config.toml
encoder_arch = "conformer"
model = "contrastive audio-text model"
dataset = "Morse code for random letters and digits, with fading, noise and interfering tones"
train_examples = 26041
input = "waveform_16khz"
tokenizer = "word"
vocab_size = 40
loss = "softmax"
embed_dim = 128
encoder_norm = "rmsnorm"
encoder_activation = "relu"
encoder_mlp_ratio = 4
encoder_head_dim = 32
encoder_fused_qkv = false
encoder_qk_norm = true
encoder_inner_norm = false
encoder_moe = "soft"
encoder_num_experts = 32
encoder_moe_every = 2
encoder_expert_mlp_ratio = 0.5
encoder_slots_per_expert = 1
encoder_shared_expert = false
encoder_wave_strides = [5, 4, 4, 2]
encoder_subsampling = 2
encoder_layers = 8
encoder_width = 160
encoder_positions = "sincos"
encoder_kernel_size = 9
text_encoder_causal = true
text_encoder_width = 128
text_encoder_layers = 7
text_encoder_norm = "layernorm"
text_encoder_norm_position = "pre"
text_encoder_activation = "swiglu"
text_encoder_mlp_ratio = 2
text_encoder_head_dim = 32
text_encoder_fused_qkv = true
text_encoder_bias = "all"
text_encoder_qk_norm = false
text_encoder_parallel_block = false
text_encoder_inner_norm = false
text_encoder_drop_path = 0.15
text_encoder_positions = "learned"
residual_init = "none"
optimizer = "nadamw"
learning_rate = 0.0014
beta1 = 0.8
beta2 = 0.99
eps = 1e-06
max_grad_norm = 1.0
adaptive_grad_clip = 0.1
max_steps = 7100
batch_size = 256
epochs = 69.8
lr_schedule = "cosine"
final_lr_fraction = 0
warmup_steps = 1420
weight_decay = 0.2
Rows from expert 3 of block 5 of the audio encoder, named by matrix and row number. Rows with one number belong to one neuron. Each number is 500 + 50 x the weight over its row's rms, rounded and kept within 0 to 999. All counts start at 0. Numbers have three digits each.
# up: expert up (encoder.blocks.5.mlp.up, 32x80x160), inputs 0-159
# down: expert down (encoder.blocks.5.mlp.down, 32x160x80, transposed), outputs 0-159
up.38:487466512555532499545447569500478532472604491542595501517460414455483522416494541492493543576488501452542539599493473434517540503509552432550367470511557435534539517493548580449587434522541555537502488396501506490550546571465471540518482438533497516444498503498478473508559522470415385496482552516499510482507485470419521445424409469531566577556468548507628560551607513524599442515552523497552423475528468543466510446471493596524592540517558554415448513416463537508505510592526410
up.39:550432473543396430450418434569555490482481562522528570476485508526493460569509491556487526488421407482440526505475548520441517523532399475477474495452422480518448558498389535530478538412462490463480459468542482621470443458486448485541515487503481553573519502489510480463402426408578362482396482427551515556580502477554571592603521495522441445539508437430503471537503433505506519506425417517467454536513466511454421476473551445580553455519385475552508465526481508491541529504419470
up.40:473500441425535580448469571600525408534404458615554493543530514475527379419394524532420504486508515521497536614460562475513487510469527541492544521527472417486549518465561428373543538550492533549494460468466530508544454580566434432528486410504509520450415525501501443492451488482501510462488451499452458465433422522450495539403402422408490416453480491458436532415511432421426482403448480425498454495524453433509492527492459468442465438549479499540512501517491492443521533558495462
up.41:486491524467499415502481522563503508387519543508588562544588541492530369477529484555503551562456443536532552516481430394537475536490558403532432460524495457558503397526535511541471504459513510435495497438479571482561520451403512461512542471615492511535532531452490540462517552460376467567409506554539431456464511501546497531520424527505508584552490513503583432576526561510456525395507562510489480464539512525463474483553352611487462536525533582480479519408491437501447581440528484
up.42:445478525570528473525494509519423495590462390512534496450454437480453529390458550607517548534554426450459493418430469451491478551519555592517495533494498519539529460510570509549462562476523602475438498498453527501543519567461550492514599421546531461500469563536474452478465528489494561512602541559543547525392408470409412433408465529498451557473505423494515584473570507517502564498453581567529523567521546516473541447475448480514534479539584455575513547576475550393542508427581474
up.43:516481451465486425561531526530533478550529515562460588467486571467568555604465434442444441620434517521583561540498557483414483385481524519432512433550463559520431513465491493489496532480566492551588518448586450455578515488493584484468536547591516462458472480543419554486542478508534415595568524500563486555433476486472510405541453534513523540503425504542433428476544491480452536473442493541413474411463552461421483478508540514516523534572539427462552433643441541440481525460475515
up.44:542497586462529416490465476527614496539446561570464498472514500464483470478515612550499510521400368524332424517481525529440542477543530487496463442493435540493527582512445510589572553401477488463454425489536495534541495513417554489570445456552494531555576559532473479458495434463553463503491508434550543548536473520515573636534507553431415472493442488448464465469458500475550496390490495506458518509498483497433447523449446444590544454531401444460405458529501568543522501477488507
up.45:462438635501453454515454633532442461463484490446513496561568577447522465518529453528517518520541500573529539454492521445582500543549507466469504500542508540569467462520519486536556541466524481453468478552555625470579530495531442455544548447618549437493550498475428549384425514506396564595512522513502472462423447464529550583516489518522545609664472529542525454515550578509432553523490519550499466483543478539490585484449419607473459461519498540522530521508512468525446492440584476
up.46:465502419571421435481440537502527563528459503469511559494486516555439522498422468533549570585535444511512515514470404490449419529513451417513447537608417500525484510435533467556516560550540547442623511532476490403487506508549471476591540429492528425444421404419514519488499437448493513488477447465459490399499497534586453465567511613494463467472563536546495432475550422461507514477521403511478431434532551489603473471431424451526508405545484592481528445509554469552437464465444477
up.47:476596458398545385480507460482561543514540499511510574504515583585462559451412491470425476502552467503537552472467499419465497486585422445472440424453497450549496487390558490452538439531431424416464531516624572530527450503449483497520489469476483504520571485541504446463468477449577653388540445557504460515493492552479431547458520473404489424445494477558476381525494478479504509483436453441473497490527587480480547574522551513495574448481466511531428458495537448577434481503446501
up.48:454514510478493534506502514486407482408515540597512428450552459560540496493407537470470491559494432484449524468492393496490414460446529492521473451455571482496495445483532526417503447535459450456551446501595610518500405603412552549513503395507562465520506498459560519537445509398404510483470533503557401454439416458546479473475439422441460536495493423550549426424490481486528461414529485452404523406450526514491410513414467582475486434513456491460387522518475478502515490460480437
up.49:407414519493586520607471490426504502427543478487555537490510501480563513493468531565519528554585503591448531574486400432523441466464430493465512483571497509454467354381566547447508386448506485432498494505469476464491513488537485500453476524425480508405472565557564510589464531449491514449425501563450522437454482457373377570549525524539466529547536515438559501430457464470396470524403443515531507486448551557482520442524485524493483500492519507461543408408473454501480529506475545
up.50:474452423412475539465477569503519415513445494521596474591549522501520439436406501535454528492494514505522572562512564493494538564519518507501516546522500401501535519482509456369479576540506467508478447551471575463567462510554548431501468428504430512458437534424502499468438541522464487427467406510419435410439479586512479506536420377447512376523483569564444436441565452473413419419510448435499469503529389446416544511490460518460463482492496505538494470506438414490547473451489454
up.51:463404464488485546532510568517434425545491525552502452452426462550513590465332482543499462559481573513572510619536492493493442518478483515472483539518469432479570510556499551398549472504484527556568493504469474507473552588545505590575475564446575528485474510496499419599466463434557509478507557492414474465558533427464467473396447572495464443489481478502461563539527381504509433446459382468526420478498396428502502518563513406465542480453526476490490485546463592439511459524516447
up.52:447523535397504457469514449475453498463503512512530621533432403524517534600503523480516528625455458534418499510524471553435470529505555512470451437495527517517471468415513505529298442491461402460476487459516489428523436547435512449464499483495469511435501483476522642464607460469556488501477455470429442470492464613574476592513447483485521542587505475532589518481556535559508488515543493498561535453475453411476482524490455517593417471485526432455472467522433414540567468477548490
up.53:476467542436455538561401567512543439477517521553551546610424560435505460466409530532502497467498518464479501638492534463439535501522536476520565564530522426485512530486506434479569519494462533503472484608521552518577467555537476501557449483477483500456427436424413451482501544519550417474530435541380448430476471480448526543510469473426519421544407614590491495409485480459468408450508420481534406479502429395475487469449479522496570480490500524420441445401474483513478472487535422
up.54:627447583481519495537520596469518464529504564511476531349522574424467517456553565473496480488518465485485455456552456490471470473556519471460510365454499518573477395504403469539490429586509403449498605548551532459464514431496554470521506534466556444455509458444475498563396464430552581542478529488392496519549506444489511504482573477521446499503473506549500474591513438454479562498541596558450510476446543524465544519573621507545512501470502515524614473501518494573447486557472593
up.55:506493440437413558559470585477648446456463501628564493598484582525523533512453476537437500512543486512498523651495505470439492536523547491484539517529534389496532530521480464432512499540471501517527506529492511504565476590553519437551468561428501506446451412465508460448525446540565464483539424538381469450547481509473494501540495514484572414530454577573461466403495452464484415497499445482534411509494398394434530416532567500523493493501436469437453455428430488560540480509498440
up.56:474475476395513522557495487548539444567481520580577395552472538491585517488389497497405435466478516453502521593489531464435504550512486465461533524518448380488521491503535415368456506503489437482454488561484506463558444496548486434492396485463493502467504442462459476446477521507534479395559482517390425454497560508526487484535452453499506369510440548498464474383463456466412379453436452479493419486526425403444474519577517498530531500538450485458445471471491492591485510533440424
up.57:532507562466541501621480443415533524556459483512505453413429501392417514518529505475604593517522415547419580468475539442473524511486502486502462455480493540533518521540478414533464466469535499403562428499546502436519517497516512440591431556503548513522491527601478419503474462498536576475523539522598531483441528445506503518484562470387452511460539498420542474425459430476545460499510496549451452497399542526476498418465498436519500436369565541485382421441513553541455488406437457
up.58:542540412412472489566481498565561477495518576525547554435557488534504468547518421470437560537501461494494611444379482565509484480494513455494505458474456447545483365484454480516538513482511400435515519469526506511546397436476389548534404445407521508447507487442593417446514351405477520511513430495527440496504565611532516576485538539480539588539538566444576523565542476477450526490483459538434482515507432507515522536480517501477429450438446436490515514479527445499412425484500515
up.59:563536463554605433494481441591552543554529454532441600510517581524459446480543481600539550449428421473434430435486569438442437484489492558494574487497531559573517596460487540550473553454512494493467499493523439600491523496488548579473628519550504605530587428513515494450521508549530432485539517485519593553523493404445515588516532581511450471424489542420473519504411624520517555492471533565476507524490619448515452518524533517529584550474468453456507564506512536500475557516493507
up.60:474514615484481466481435582389509494580542579556534463468451518558471499445537444517515513556514493600658536624515493395495472525518519441493506443440456496576516463531489493424557450484483493481478524524499571517512469495641492430599517544442581484509539454477522432470372438463450434524476524463520456460536468518522512530378507552510500505547449567483447451492539448488524557478621475517539447457527445463513538501541524448441552580494481503585538558489432571526532495569517533
up.61:475479456426506485485407539472533382492463552474555513529534583504534481389389493524451481504518510556505535631540575525521533545468495507496561511536442403548505511490556464392606551587523536504557440490493585549525439558569533463609467441526482533505459511427497471510470520459457473523461497489483442440398440528455522603478413404423502405489477485512411495464527463439458479391489456455525418444531424461462561533503437574491458502535516485532512490527441571520499539449462460
up.62:495572460468548510504420507488535523428509525449504541482441505410489487537459400485548506549519498530539510551508510471519449468453471417465515344455483473474457415495456447566491520492436471448521538464455436404547437514517473442518510532538515478432594496517568570591556437474485418444432506480483508481497468544605449600565494497513517638541532525490600493536491542443495436489410496535611539476540538520472430366473481464464417481406475455469519494457505503542604460530424433
up.63:478417451470513543472565576500472464556493385594519530434558486580553509360511551528469617561544443513496507469458500441455441502465529590519569499504463430558500535463559472498522561488511574436498469588500550512543489551546468467483525500483562512504533592545541499571481496560519494511556527518462479512468435494405385470387422514419456543475524512486507600442524477515504540468443545556505482571475571508436513486510457523493455539525462527521438535568533568348528631547519555
up.64:532453498553465485472546492574439536526608571423398497516472459510494487557526388451482452450439554463559432451488509510563500501592471503539501513505533608484494523482477572500409462493518528545426554551506508564418570376578461514500513495450418544571592483464396494579549519553518500530487516502597524570545576475550533486536464509646458560484478444380488509533526479525466475541474477474462483443502532467592445524512523484388472548398498489532524522449558502417468475557542477
up.65:515537552568495447512506441532474502508499555428425527497503452495483516546519423484561454519506570453510423463477531429561447486493477524503446477429576509432470470469498606503457512502544545481484539501535455508438543402468507488556631501466484534420512550516375444422483439485461520447510525414513510525478532522575534493540470569556435519434464466297388538474456470478564423488461444449435568451486516431428376516532593440414493529484484468472523541534542542522417515526487454
up.66:486606498480497517519426547542499450375490479489425530451485495530526469520468486480472493575564503536374476526564565491545504524464474510400428420460526467434488574523449472465437533575504481485532484398527476507421465502475575506485494508468532455459482457526582479536436387569439498460449476496429458488537521604537401483484592457488482453486428460423517407550462390499492438527456435428477502466525454569444446449526530457529521515555396526530537389433492529548544500384481567
up.67:467508439486501492449548534528444450518442519586518397526476432497463431485387549564478451495459510495444524526457488432438501545514504587475512553484512397461525508478566495405451502493487500460439450422490487524477476568530502420511495445538420571461461522447451383465476527525486483459541421565528489473460435505510387490561449436487539404474478438573435511474522362551427438491432372504568531505528434462470425498539396427482490476495555414509455465543476518419498457420451466
up.68:560402537438396536525455545430551483515507568556591562525504592460548487503407443513473497507534475582540612590520500462437507522525556466462557548567511441461505474491534381370479524538465444503492479527510558462561467577516582451563506513477556519478443358452506468487443510484530497520456384479421430421454502531560490600501499437435469441521489528530494444385496413458433466461500413471489423488526426462432550478518515520549513506494487498447462450457486473550484476505492450
up.69:526479488429528495493471567588508465536506387509515523511612574510530464432525563526488533460550544465518448458412439483502509511536559621526561535466525475417484577507476575514553548432525453527460556615442557525505464493573559539398540494550415514462518567524473418489498519558488479465524490410372447563480425471415500512463498494501527471450459561555437547450480564527482519540471573537437444551540636474539562551480538562446495483555394498548556564574557464460525528533509528
up.70:545476433541420586516518508478543470478454533520623552450525449587537450456379501503513541526431517494482435466499501417471488510488528529424472533483430444492493519520463556467561477528478534434485475525530585493567491650616467553505472439504493460534537494574500516527477351482493548467540461454591494420559528541496434431514550577538455483624543554548510435486442536511492481425466430468641399550503389502435473471479525485522496490494463516571527470570495487528467490483456557
up.71:537499574504475465488493551518479458539518552496570547495549501551536433525546478493509508481519375575557601479524475488579472510513534515489483516441499493630546527561445536504506531513538431464560439513522641472558449519604563516562521530535581517592534531498536489485356439514455487462478516401549477445412429504520512632482460454508468538549478491434478398488575551562499577604521501522515440555479549628437531441450517579487474497569458460549539504507506530524504512415490453
up.72:522471483405517447577484526569539527551452473525549476561550594439533496520432507443485498483565572479505504520487457471456514520542508497506487549535478469436544458482547471360473516498541411514526548579550528393593511516460559504568456450480405526449469481489428452430487516552495508415560448480408358481446495505550526541599485476487571476545437603607521534472501518451435464534499486517452387452520483502529509474568559502526494451420476469427460398448491434529511453449460379
up.73:571430486477485474512501461570448502579568588463389487458412441391426515481559479499521482465523537504474466429453491498502477504591447452510515501540494582460469514484494468538518438485468529589469476518579531528493547432489485497559447430477428472493592583424448474514496518539388461585533558566615507542545598507545467470547469528659504596541492542464450504530414528529424510473457570542472502450508589506544448488548519464364454493420495539468490504482573486478452505504560459
up.74:489489497451433482455346564477551458408449400427535525497532493503490421480411469478485517521459560493510440486454540559532323468452482466455525457422497514558453455459580510447571497537525467420547447442507572463559497507544562533478467492525421507588445404524536407505510457424529573437440535525533476554515399529462560542517545425505572518530503429479481509495456476428444480567485455468411407458521467485476510547433478533439495468585447509497498507476431469453494499448438430
up.75:498545630495508546572534517576530513490436481495560587436529499508495579501519484426554470533454489497475516593485512499452483484535455476517444524463528481479457512520463453452461528483452538486520470436555449524456491589475582523508547472483535408400527602456540486446488448453541439492499535601606544398554505588545572525498474543585490485394504424423575472548458423349456466419476574480488482463494491449458491481580517516498557487587493398561514466544442415559499537569501539
up.76:515586483442494588522490517580552545452561478551392478557503494586503447459506594535625649580514438611539414521487383478453484457504441487506454466466560500547482493565421481498475443460521454481512443541544504474557466533457553564543510475496463485435465601516491593447546453396502417428479444492479421460572465493479475598559588511486517516431534568488517486511572533539505519473548417429566490483526509470567470516487491480517576536503434487449447511525427470565527520524490489
up.77:539548633489481442542489418546590529515450529469446558420530560415405486487521499504486452520448451487419451463499551507468483473488491485459499493539485547529482517480493516600511505385479577451508503448539492563508496509435549537549485476631455510371522554484494438457483466460511488501520583456586611536525441491576612569515466517473461489436500434408459472501432510456542489343515563593444501464512472508477457472499447469506509510338494479465481479489508527571525586533472519
up.78:439404397423507498508482562537522429495439425562611449583537446454454528424389547520445506515534523501502509555509508454490514572497532568532477581545548468447518491518591468405523558530506456490464480585423534469528492567440528482449452405513412559413418504459468505440503554531462532407562416508424451463419420537457462436540411453458589422557462552567504537451531477453416384483501489426543461504556416487491529472523469530523465487515467497475501484514497470498525515493479445
down.38:549599504480424447500552406432455553509390495531458485513509507474482407551496515621510464556529445466507590439477467487486468442526493510412425422488409513550454476475427422566450465480481473442501516437485486464494619562504529499439550526483563479499502504481610555478478412456604542532441512602451617519464471469546465488441521466495444461538561503468493481537450522466502601559472537588539576489527486471569439501534504425535490506520407507492452533511491605568483473431441422
down.39:451398499475592493542555509400495502481512470480515497584442509450564525444495534518562518557575511446464462415430490419557548520505512484455520571542541604503492482514541503412535495496579509446544611516401504452501638488556469520580506498463557450516507475466510511552555563588486499530595486484469468365513553509408447398477449432493570521510526452475500433446469517483584427519599468545521582431489411460488465453505496543464484460536533453535509518509470507594398558519541502
down.40:561454512494632487537450469456510470487528498550453589398501423500457581464547548460443547544474546470480426472478377488531511439492478473422412470504557464542463456489434507596414448435412486526539577412566509495511484523433405548468526555514581471536507470545536598572538445471520484465454530543500486581545550533554462496480508551594520542456546557407542514580539550496510529514493587550430486567515517572464428417566523519513516618463528523458443422509523559492533517486460463
down.41:557471551477499480470511514526527500521513467592492473447403511493500505514402494605491550528489493518553520560457518457483512431530492581393488522496527517423414423575461477497451506498347572519489485453538479500503484550441470567507520526468582469499510437491522493516581540469545467474557455504526470452465510532532342522460537481395516481316440578492482527537487500402475533536505398560482505447434375504488483481570578509477543541526506496543412526532491536592579514534446427
down.42:570564414428465550435528478455491427439425542427447395515437478504525564626499495569433488465545576530567486512564540524561511461536450535531575494529531498573457512527533493603502489613434552568550463387555524517483473412561427469489446579445484530479473519527572527476477636503530459527467536473540541554470498445612484483453463463471519457483474599473444476599494517501549520576529432536521501502510484490496467445537559522541438598483549543406477471453497553517467529516425529
down.43:517574473534458467569556423571466456548510450510571485557493477407482504473515480435401483492498407491608517556397432516488485487482547516545474465533393462509428454561465490523393502582435456406497452486520468511447559485485443499465491398429435514478500458508562551515417605504484508553501506490524505516425609531526510498470436578453480409600545540494494523489399457424577554439389547477526509476552452519579526489487455558510505455489503515618516487479532455427494440484530571
down.44:442408462502532553509572497490423439490548466475471441500454509517537627480499435507472474489522535440586499501497499422533512529507486459516582550543489546506488472534605538412427512543576421562520569532506535440528571444555464533432538437501490536523458425484368495469480596527325557519539543502517373452508522582459513413538496467591558448536497477488535505594498529552567400490499559505497505498493437516599505513529581541427495478454505524557589526496511491445448480520554520
down.45:561553440517552498513545454526559493486445489563459518505422499520553500445389529537461433497464516467480506582480564533468506426435464521407513544560446517437404508456430405443509484542399501569514544399482458503477523480464517493406404485478534513456428476505533588568561549493513449482508484504558504406493564499537469439520493510520468389375519463422457490532474495462411501514441411460420497451497495469495449594565582492501479449394550535508428501603459542516412481552422500
down.46:515417485530526453580484464542514472481435512486506491509536586507468493411558576455476547581440460487563493501496507556522538391476537492448537526513506507416448473457495526559488421563514504567480606497475427501602401516464472521599500469423551560566515440528612474505480587534620467509374479512448530479478444606524478464458447454491505451565548502524475503557459542582488438523356571516444490509444550428463479433506476481598473493580524508470447451553554533452455528462501450
down.47:462483484541450438552531497514497453496534490550503503583506563476593500483424487458452488499494545542420487570476523456482435476445468506531475432480444528529519578380532444490461490483468431585453507483451560422488493397461497501485533470489573487592573461593485477491483458390495545414420518512551429441434517476457515503497583557548425440554561509499497480572568541585432486552455480559593435454504484554547477520486566490495405500482477530476469362455441600583396494586517455
down.48:543442390578441448396474487513469540514464451532503576409500537591497614533535495492601596481548449503528496514497534521563484574540443502484539518413460580454423500477546587471463502521509586486496505458421508504419569464552449517573488467535605427419517564555535517564549534484443441573526494430522545530476463454504490409483423540543415511484476600499522469572442529515532462498532463469488528620443530450541526491515581497538533597607488523490479497483445610496516468493502500
down.49:648431529539454454481416533533486468561489517461569546481456504529468457446405496607494506416519529566441564491464509446373422544476496490550530464536454536564473448465408442562615514475539514510489442548520428523533536443473447385499473453493570528534496501417435526506555496601568471569454474452510569529553531494488508452514543526462437487509417620553452405544502529498535557517516538450431491457527468428531507458490451570476598538558472540490545527540473532517441442479480414
down.50:541512503527548517510486441541553452533515511555431613428472543495464519484496440470412555543500477539454519526484393517456458451501483517375477517477496475554501396439480438562434489417436483449471539406551538515512502614391425591471576564444566479518497516478514534551501406442529544541531519566516536549525536526567469534438472593598438567403567506431545539556465559401461557472484603540455507542501537552474479442597502520471551532462558493433474481508480531544562496493509444
down.51:539618486547447481447478467543457409418465504491480513518590502563490497565604525435508557500494439499523561484490474479555418475553529529501507446403545580597552549534457546556478458495480400515471474472562516565520414582511487414454572520503477485501586483534454535506439365586562444465469505557532546528500490374417567488547547578515544515574536610456466459532522549434584600559512555452537467566548553531491461454488529529515449494568461533501524511474513514442474529481551538
down.52:626485445526508453447453517479473466554525513490543494493486503497437474417395492556487480450513436493518521491520598447448496454487483455493483491470522405545484485523524443527477557353444550441426484507477570515506521434455498540542583550491461489460457517554540514544428542483472492444473422400466576544450502480589457483430454537457381530418461490457428563426554439585496404516476497522435365510529593534467470438443557515532464499426374568506480454514514453516488516574479565
down.53:526518502538539470456480405526525444487469468544500573396447554496530531459475525469382504562483493430483496514541434439531482452510472452419460447457505472493520446443416437614413414444419438521479450435562488439549477453440506519401595468477555443533530526517639568600485466447534538567506537525488546532376562474479483488505452475552437566442522484480573507537440490388416611564496548543438543495543581563472513489495496480525532547507464496501478459526511468528572462507471450
down.54:514492479464550557515559546425387485533488510519545445570472480485436547562456537400487436498610575467524512448519491490555438506488456550576497513592524393463625558432547544443393450537504520430533504492571422444423547408507520491552528551491498495462466484438518501473473532405557464512544518536549573447488476553625443538481616500418523451531480484513509556507554472586481419530579505558526438511532425495490483532464518513477529593487524498474426445415428468492494421481534523
down.55:554528480563560517479514445524472502481486482475523580402581473495500526498539418446444506541514512445413497444477455496457498438495530567451454441505518519489497406431432473624442499443518479528435523481556556484504549492428457506434588449542516460535520517550591550575514431461546576560455549515518492557486540497433472570428451478512441564412491472469574458524431572416418608520478613528396519579535547599462459505516451480587486480606566572522498503546470494556575470478475490
down.56:523519552529500468514463500507471503498502474474454677420503558504459547466543479478516495595476439503454452497477416564486494506486587471413441445493576513501543496480435499588423485430402451489467464442597532441516539543457471522467582516537500431535560506508555569546487430366595490548477474500457476581517573488529508549492459518539385507553535505521545478533523528411519605457555642539416555604576569545475478460484489530569530554527493540510546494532560499514572518529527504
down.57:403527406529447551419552549469454478560458494539461396505501574551524523542537516507455441476461535469511440487525447527609495485503440498475516518442433483599459534562473589469485532591491573596510502443489518527468497462602482454530508571510467484483564513530518439589451513576416437466407554466474519490484433512594441545569552468571554465500483536455502445472526512528456590515447555480500571443572528413542462492506496480405501585523458517534656473538541524437538415489471572
down.58:550502460453585345517455498457453482450467454501565462429492508433552518443482472564512470568473391489521487490547527480501416487427465438550420421461529489475541394507433523443418567557539602515485474520560529431459492486467554599388504403481482486487478482551452498492501482480539416402541525446531476484521560584514501559505531531461556525548516482546517540465568553540518437593585507471519483565484420529475523502531572441573460516612535593519471445571417518460454532501532528
down.59:411453481505410539486521523524452486500528559474483422506480376511576512459440472492454481533558527530535523509520496530525534538508505425543533604472492551437454547544549600494527541542426480509622503502471495459487506430549586412605448486450445511495431534437478473481491553535450486529415532476498404433506470573461500371486466435528542489555524462515489498527556451546528376547513489501533490462458436496533539588505501481389384537446554469496626460573500503421479562576504582
down.60:445589483474519501488579457533445560495474398508543479458511495517479448403451465458514460426497551416430444509439489439577480499533498518524571431501510517516524515544540549472548486544476438593436538572483541598552524502525581465352542511520507483523515534569497521499570497605538465387521468604490546401516488491441510387516548491524524508519581422444431441512405551521435587494426490473482549454477492451484491551552465518455459461480497571557545520521530422436368467494527553
down.61:534496540544613437510513472546502486492513450565475613434522429481435598442454449453452500534476497433468445428455425470523478400462503549426456468505502514538480469462433561552402493433422534532478561414581523499498517526433446577406553532459580447531538478533606531525460406473546463485538538577547469567550534494515451488500490556627463493443548503367534548561402558478516549487471596503436554556471529499500513455564539522475556546451474493498478481509522570474427502542516517
down.62:403423497537492546519464432467495503516481556574411491426482436481528523523581493535596416445606517487548390456535574509567457512473507435563461504506565556529396451514431537557461467594483577533511477515454442498480526473433514522496527440441517506425557421522435460535530514516525538528415491487531504482502506517540510473563457549462510469507495583539473472544508459450414577525518519566586374473518522547523498549562490557581574535515578471517568577387433521519542515451409395
down.63:575520435502525539531488507498548455498480514447477529574603466448470531592493430547567414461470558524494532526542462600581578488536443508510435490485519482494483507533558547476472458504514583507549492456443491568539452469491460498482493584510512626533430438508475656456448608478480499513427518470525592484469549462554517480523540517582503465530455510503439572443521425621519471585527407524419488490474480575418496503463549473525555563521546482399471537483439600553504556465382478
down.64:470525555509397464513442594428463489488384527511489484584477456492523440479506532505562447533527587561504562564551542517495598446508486504527517427546410569456483492595493457416504477522462553434553504521503468408533509490572540386486447511441461472492451385548530443453551450547485513492501447579385449400594512424472502444448480496423528406504488502537440490480498487479530441606579493542611504459508424508477574479507525483465463482472421473570544486435510568473427511504505475
down.65:516494456524366426477491505404503446476469460528502462553439437543583438528500555460530526454546503558550539540527579418501583503543491468534600488508471483418423501556475535411526548615494534492468493510524525468561528499588528417531434515526506523600528400474415468529458518623474480512486466490495493415511506464521433535453465439498499416600461503580463460481523542460573544599525487518605450521527433521566562495480490568488463484486412528557630515468489555410471493448507496
down.66:553440541486540441467530518477486467480508565505604464567450420419509490438445467434470531391457510522483482413541555549569414453556545439603439495536522582498417520573519567491576554534547483492495465510420412464502509427524462503497529457462493497540581577573508427497459600520569527476452504551434405504490485431322555489489474482489538521444547503487433637450511511497564429442491485479529448522483483582481451444533477514498505511533453541387448506456498462497478549483518466
down.67:515461487492549480489484530522565376550568490478488517447457391488458557535573527448394578512540467480481449472600478526564516515572501468528522464476577507579523519433447532602454452458472511479399476443593582510531487498470415480441553589470588538479551501494524596501479443488567499588476583540522525604484509533516582483430495532542426532410531534549519477509487547444514563511561594536487422628457480506513534421459511492532520646488479554494508433493465496543525534502503467
down.68:583595483534555534529485461586509417504459460543464634381496537485542478493477462454424498544460470444440480422483434493483537447495528530446471460487515494502538417471495487559420490433450445540468534449570547495480481573481466665425558449495478457466514482580636545605508426457465508446527500537497494610491557513498471611475445492558455563391546473461530509551463496421461554452511604485413501548536537565500502512570481525514515494498467474484465479575531478539480554476449489
down.69:617443473493451549503484427566547468434501613519556515472496506529475486571430421435483540465479517494504560592499569588476537497495456440466468512528503419538468516459518493482489526513432569516481511483592491529528523427459516496554423451461399476451516439436518678516571563399503542503466452510568535446514507492538567541513397499463529558532468492473534460532605464484437516449543412585458468471479480497487516541492500619534568527436469513385511459524456503552444612549489452
down.70:526566472454490606477466418481505482533454519491451508590485418501526517458555467436418485441613579431419395367492428444550540454507560549559512530541543551563455524458499467486528538456491511499497462426565554488496459547569508505421545467475529543518571445415573507471488482501539485509423444522494416549547561491487547463544560552566488473466495508415530571688486600553538525457505479556513467542468513572534499515564474437532423558553457536460521516529495422533535498527437518
down.71:518484457524579495501570475550513504429513483520331484518485472465437573444517486467512493561506553408537509492408548432506506490501473450527470522486425535512418526510547556398558463428451555525462626411519527518494546483565453535500525476488467541476511482541499499560497565470544468505586554549538440538544517511445526360474471470528507447507452478504482423487411518501459419426563467478511420490549419469551538585567553472438557466495485494488619524598508437358485510589542466
down.72:495558516549504532473467478481492435509432519557536627473515502487461394491493457449406510521503505438438456543509479547471511448487526433534473425532568469556454555532449480568478530428358457480559457439519484440449450504402435522528513559487482498517529505501654592614478381427533508570494500523571505535551549551499501552479475481479443485442494477483554437519526490376487619505490567540441486535605458546402506426525505535556530576491448501494484484606522490548523499480532539
down.73:464536527506470485497482560458433557532458530430590439564440462555436473525463558455487406501504555562611581541596543503498559468444450517526549432506404444429494486578448424361552464555595504414473503522513418478480509574496510441503487497390534510562424407511500464529486464496543465518437456469388518373486515527543451477491518476442504407368495453484447485452475479447523482562509427516513508487555428444528530498528565449531450500441508543484566508501471538534535440527508545
down.74:533373592481568536537537563464444517474488466481514596601423444473436482481478495529486442487456459450486555445467420545511526371452476489494486557424488524532481465518550525493555435415495464481479557484461515494555518470519459492469474471463479480481559583529469566577449504518614530508538472472471467568461539506520379475563503514518464468505458571512548434466485436490473501342521488403488410551473489485542518538517498521444576405437501515393454473563612420519542500505412595
down.75:495526526502520405551549512406412476484523398430451554550447457514525453554522547517516483433491485566563535380524452516501538485499523513497508475502470532536512553489563535559571530526607387513528565495473498526457483517526523486467526559470476531605523441503506519467363606560435562547491555498552519512487444515486510461478614440527461505573487500473579417479532602523587550525508510483575647585591453530539521526462495499520432531464465574538540542477448455459547415407468521
down.76:507473588439541465522571402511507535540468504481524417580525470439503457499381503519508457564455413426503578584480603423441434571383524519500470597486526563428564510558493470497466449562448510482525472485491527440535562519534478509484424532522481535515530443515516516543574510503545570504484474553433563473474533529537480463556493561516411553426440350560522426535451535564425526474439518453524493433504458481521504480611488533552511445473512563498484496569500438585388528475538428
down.77:442439443506527483443567586429438506488471519487453430549491444561538593488500489489457479460542567439584519450518469446467557515459453468539573499502429510488497471561574543460466478626559457557545570575461540437484589485571502472461451498454528491596488479529425470500508563571444491448479427489536457386505477569461452435567543430487535540544494565532535436524527515568526478569577495448497579470451469469621537617543546483466442508404492488554538508528538489437432381472522528
down.78:515547523510537502490441439482514412449483541502462551436449504505415516539506488505412549539463444469424526465539485543423505450558483499431459484464551443581510493456380437570447474474487508493501446377589538490478479497439472539493560522455571472478498491506628562570467434424576479579496531529539523568521573476577505518457489518500473583420519503426542497567481537408537650425465593593447563542540525553474458479551525482569557556466521533496424519509466591550520551476465432